A small contrastive image-text model, trained from scratch: batches of 256.
Rows from block 2 of the image encoder of a small contrastive image-text model, named by matrix and row number. Rows with one number belong to one channel. Each number is 128 + 32 x the weight over its row's rms, rounded and kept within 0 to 255. All counts start at 0. Numbers have three digits each.
After each channel's rows are labels from the 100 images, of 14848, where the channel reaches its highest value: "peak on" is the class under the peak. Only what is clearly more common there than usual is listed. The data: drawn branching plants. In brackets: how many of the 100, against the usual share in percent.
# convs0: first 3x3 conv (encoder.blocks.2.convs.0.weight, 48x48x3x3, each kernel summed), inputs 0-47
# convs1: second 3x3 conv (encoder.blocks.2.convs.1.weight, 48x48x3x3, transposed, each kernel summed), outputs 0-47

convs0.8:088099134089145141146172083139128132188070103061160108134116117124093118097134115142125116128126128110084106113178097139101117146099017126130078
convs1.8:088179076115123096174110108082141169088131134157111136112097070131073154111122152129134158106083150137137138244125119129104135133088082129118132
peak on: wood (93 vs 7)

convs0.2:094077134122144097120092089176122126078122145138101121103162111115169148083160105190087145092162095135122107127093185108121107145059146133206146
convs1.2:095151144130155164098186128150151111141071165055132136136075128157169139177091111091183129117138126109165128112058133140102121094171138145069102
peak on: wood (27 vs 7)

convs0.34:127191201098132149165079143099063073142130102124151095140140087173142196115176168162113127130149091071130143147116138087148115114152100125120131
convs1.34:135112093090148086107139124131118091073135090083082148142155128102087101092141095123121084146144073146121098143086179065136150127083199142107077
peak on: wood (38 vs 7)

convs0.25:070092162168111113155169131204089094096098133110135143079149186087120120134162133123085136107163086139134117179086111133143200129127125151082127
convs1.25:090145120146107184080062077060127091137148126119103130183145124118076163099143119163131081134154113086138115108080129106086075138120079109157105
peak on: wood (69 vs 7)

convs0.14:172115175178155158104102064138123103122157137107103182165129066120118090153150124066151131186148121125132149152147139139129128162125096139061056
convs1.14:094159118170203120094081138080131151123144163097087118146139108108174138141125131105110097163136181165120131129196158087124104055128079107156093
peak on: foliage (40 vs 7.9); wood (25 vs 7)

convs0.38:094083071155152140122166118163139062103054147079165146160101134134102135118165109116130112129112132138139108127073174077078146157154105134110059
convs1.38:144121159077101171184046125094151132096088126129132132107154159094148109157161116147137098105085127117168104080125126152181210087136158121092136
peak on: foliage (53 vs 7.9)

convs0.18:072095096146166143139151059151220119060165137121164106121107108110102133114145139194131099147127142089134106089125163089146123117168087096122112
convs1.18:060059094093112083138061151120131066070109096139085127111071121094105117157109142156102134170130164155164104134117124092150128122110135163085132
peak on: wood (60 vs 7)

convs0.41:173161153145131120162101100124132123111112107138116235125111104114117106123128136081114144085188142101148119208138149069191124151142114096085120
convs1.41:171147135106151115160109135136137142082108132129102062131125128091165110128082109117149084244138172144119087112151181082161147145106095096117103
peak on: foliage (76 vs 7.9)

convs0.31:118170155088117090131132106090169115108133131125115103116126088084094134110114085103151173169135148126091167158185071026092119163135102113102098
convs1.31:133160184179141133148136090078174149090130150180124125100122079089144125102156137141095172108127104152186121115150087109126182084055118130121076
peak on: wood (26 vs 7)

convs0.47:161148182087087122107152054141191128043149090134139097091096131099159109157128160174141144086161110126126124122167134130152169116128136146174088
convs1.47:128113091176109168163089132071139105110157119125162147171068153123188103072081120099164152150142117091111209146133108094133096117109176153145124
peak on: foliage (28 vs 7.9)

convs0.3:120087152156112087114156040158136116091137163119103096126101116112168177144163152166145137104158161124127133100097144036103090151062130130135160
convs1.3:089079124116114146155062145130205152181114112191144149126098112135139176173146134166139134229116144123141107147136136125148139099095164099108106
peak on: wood (49 vs 7)

convs0.10:098115146164000122147150129110114148113081165182087182143124128122101087163116105110144142101171164116146116150126122122149100089100099137139122
convs1.10:092197137085091115151141098118102126148120151142128177170109102125090138141143124097110100189167226109087077105105158132087146120135096136101091
peak on: foliage (76 vs 7.9)

convs0.16:087081142090178157160153092178145138126057141161103114122119144124106141138151156117134106128074133060082120106058119073155096120100124118077156
convs1.16:138098129108078084088143164084171118116169120155183070123141162108115123133108122160158108132179109131152111172088049154137157136064108138124076
peak on: wood (72 vs 7)

convs0.42:171058143064172150122103112140085122113109115102195165086132140135145141149109103145072076096071118142097153139157164159113090141092145110085107
convs1.42:132067139122216045182143083106094124114111094126165108142114140127150118154130173139085129206120184106120135135122134147113093149129161135110104
peak on: foliage (97 vs 7.9)

convs0.1:156088076143150151158123121136115182125170115121096115163124174209184128082090114126131142105101112112139181160113102144060175124121163146166086
convs1.1:135128111134202159105137110137104126154113166151139088080084160076105139143094088151124134115160104120118059096167112102142069141167106217118130
peak on: foliage (53 vs 7.9)

convs0.32:110079072137116112145144123117090114099093124166087128102099068108129157097139117141081092073179125149078136155166129094149095120190116114207138
convs1.32:147047111090123140122137143124095099204121137096191138076115169113128140143082141143143109159099147080104182155110132093166157166103169160134093
peak on: foliage (50 vs 7.9)

convs0.9:144072020093097086166201159121153110075144156160142105134116158118115130131117079096155091120128087137108098108162126142100140138123157114136085
convs1.9:147190128115092118168160120157078146075117119140111138108130148103173125142113138182179134106102138188150173043103117150145089113124160184091154
peak on: wood (49 vs 7)

convs0.33:145166165126119084111139152090125196140125112108128065160140118118114103107119134105102131095088093166048131098162084120098162145083107180133059
convs1.33:130190134196152104067150085058113102150157112130158085086145143126110131108133110129110181067105074127122145167162128078140102172120165133124119
peak on: wood (55 vs 7)

convs0.26:133111108133193110132147096104133190116111105127138207073088111131084159144113065102091113125148089118152176186059125119099133133102112123158112
convs1.26:156108179147164118144113157177076134139105147180109114068092206160151110151143143168156148117162182185108109139083139145110124150111112096090087
peak on: foliage (56 vs 7.9)

convs0.28:128113170083182099095093145129092163135118112105158190098124108151183126169159190097088094110132168125077178103111157101152073099116133132163133
convs1.28:123048055103139117104180105126115103185149081143186125143146115138173131171107121102148166148131135101115155063146163112143172115134098081142100
peak on: foliage (99 vs 7.9)

convs0.29:125176156141147090112116192146040133134140181135127136065118067145149097196158094157119128099127115166165147125148098104126166123122117159168161
convs1.29:112159103140121131080160151128049088175131148086080111127146114094153084132050128135102149168069121098046137149151152123121134125122145081130117
peak on: wood (47 vs 7)

convs0.7:135122127074125060158129121099122151091161129174158119154149103073142162183089146063110101084128112139146127093123122086143060124076137079162147
convs1.7:155097123132078092081137191135164065152206151130198135132115132118125128154132122113178160127121146149155132104080095122074165111118168112106077
peak on: foliage (85 vs 7.9)

convs0.43:099172132098100173139149190119119114128071141118054134111148115122093176174097149079150129096124100136070187137142081160109150181110112120161110
convs1.43:147134161152173105082157150158132135140129114093093134135170103144154198121073159176126114099197121095105119117136181165156166077099092119119188
peak on: wood (35 vs 7)

convs0.35:106125138111175204105164150113135103142063190107166110126164131186119094174075111101156117162088120142151163159142135125123167109170112149111072
convs1.35:079118091129231095153069117119143154131108127132113115124124083113119088165098160107132170149173166103157175089113128166147098136173148104129183
peak on: foliage (99 vs 7.9)

convs0.13:183085089083165080092174113157122189103118097131168106102097164101195150144112121138110101125128099133088108098116140112090052136099129103090116
convs1.13:101067152123121146119125116199136128150091111112164153078121107157089180122123151169122178168039134103080153143101140142125132133141159202143130
peak on: foliage (89 vs 7.9)

convs0.5:119123063107119142132113077117120135132176089080129132102143156184123139123188088152101094133151095090094169159110147127104175168087108140150040
convs1.5:122095125192172139159148137122065154168102138145150115160119173076135155159106118164117077085156126115158172124173172087081123116119162158079173
peak on: foliage (29 vs 7.9)

convs0.45:110135127126168140130138158087178145138057166116110127144154135183165094186075073096114168115141130100145123203173146121108174164153147152141099
convs1.45:153170160164188122151101101119109123135098176092125117081111119125108158151077119076146202142179162156160183077161125102154127126155118129178156
peak on: foliage (100 vs 7.9)

convs0.0:170142198089137139122135114156135107132067146120144121147180096159128112178128147118102096117202122090130136200125193121087141117135097060148120
convs1.0:123140097053140101123156127103150080137098127067099133104149104168133098164108093107094162137127143107185144118087185120107133125079103066073079
peak on: foliage (100 vs 7.9)

convs0.36:117102129069149109184182160106146136079135075198107162129126107140065169178134100103151083089118143124165122117086114088106151176108143126104142
convs1.36:184157096154133089090129156169120142122109089122112153146118128073122130149118159147147137124187073142204110056104082172121130140147198104108132
peak on: foliage (40 vs 7.9)

convs0.37:129113122077127129135122087150089175151088130135080116095151168128085054134132132131145074137115086100069136120083107193119125134053100086119139
convs1.37:120142141171131106135139113109115072091108163170094092154144187159142171153131146117166082074147112189166103123087116204084143155130106130079122
peak on: wood (53 vs 7)

convs0.44:179159105132150188115070137110160128148150096161127097156132111156109104146118075134146104080111136075193075118114156079128150160174132057128145
convs1.44:163084114103114110113111154146073064083144180089170151127100119090147083069146157091101121101110063104142107159107112139091129088113167149098089
peak on: wood (43 vs 7)

convs0.6:112166125122118148144137136152064120179129082090106139192139079146146158149145101112114156109201103130109133140144095142142157078133082075099209
convs1.6:126084158109131111093118109129149046075083174063114142157143133145083120135150119102136096175154125140182101152084121079117137127114113091146054
peak on: wood (57 vs 7)

convs0.40:119135128167110131135104131175078159143112147048144125128068109101118161175163150079101128091121110164164137152120120078125154123154112142231144
convs1.40:121102069098073143112137156077046093147109183074086104141126100142130095157188068145154163132165089117146110121114095145135135153127099127158137
peak on: wood (71 vs 7)

convs0.27:104120180102162162167145155138094141147127159115140159084118106137185135189163121117090154120137177114098169112090157081126073118063123114182178
convs1.27:120092107151181149147139084128114098117110149113168170106155163128121182142114101102124181197161093139156120152128158179092186135145092074106067
peak on: foliage (75 vs 7.9)

convs0.24:104195135149130128145083172173105151131104141103092100132065080110114111093144142081159184114116149127147073137113180098069079091139138141174127
convs1.24:168109104141197185148085124058134111111155067108119183124080111122131091115126079144183143113141116139102142077101138092134106102125107148079170
peak on: foliage (67 vs 7.9)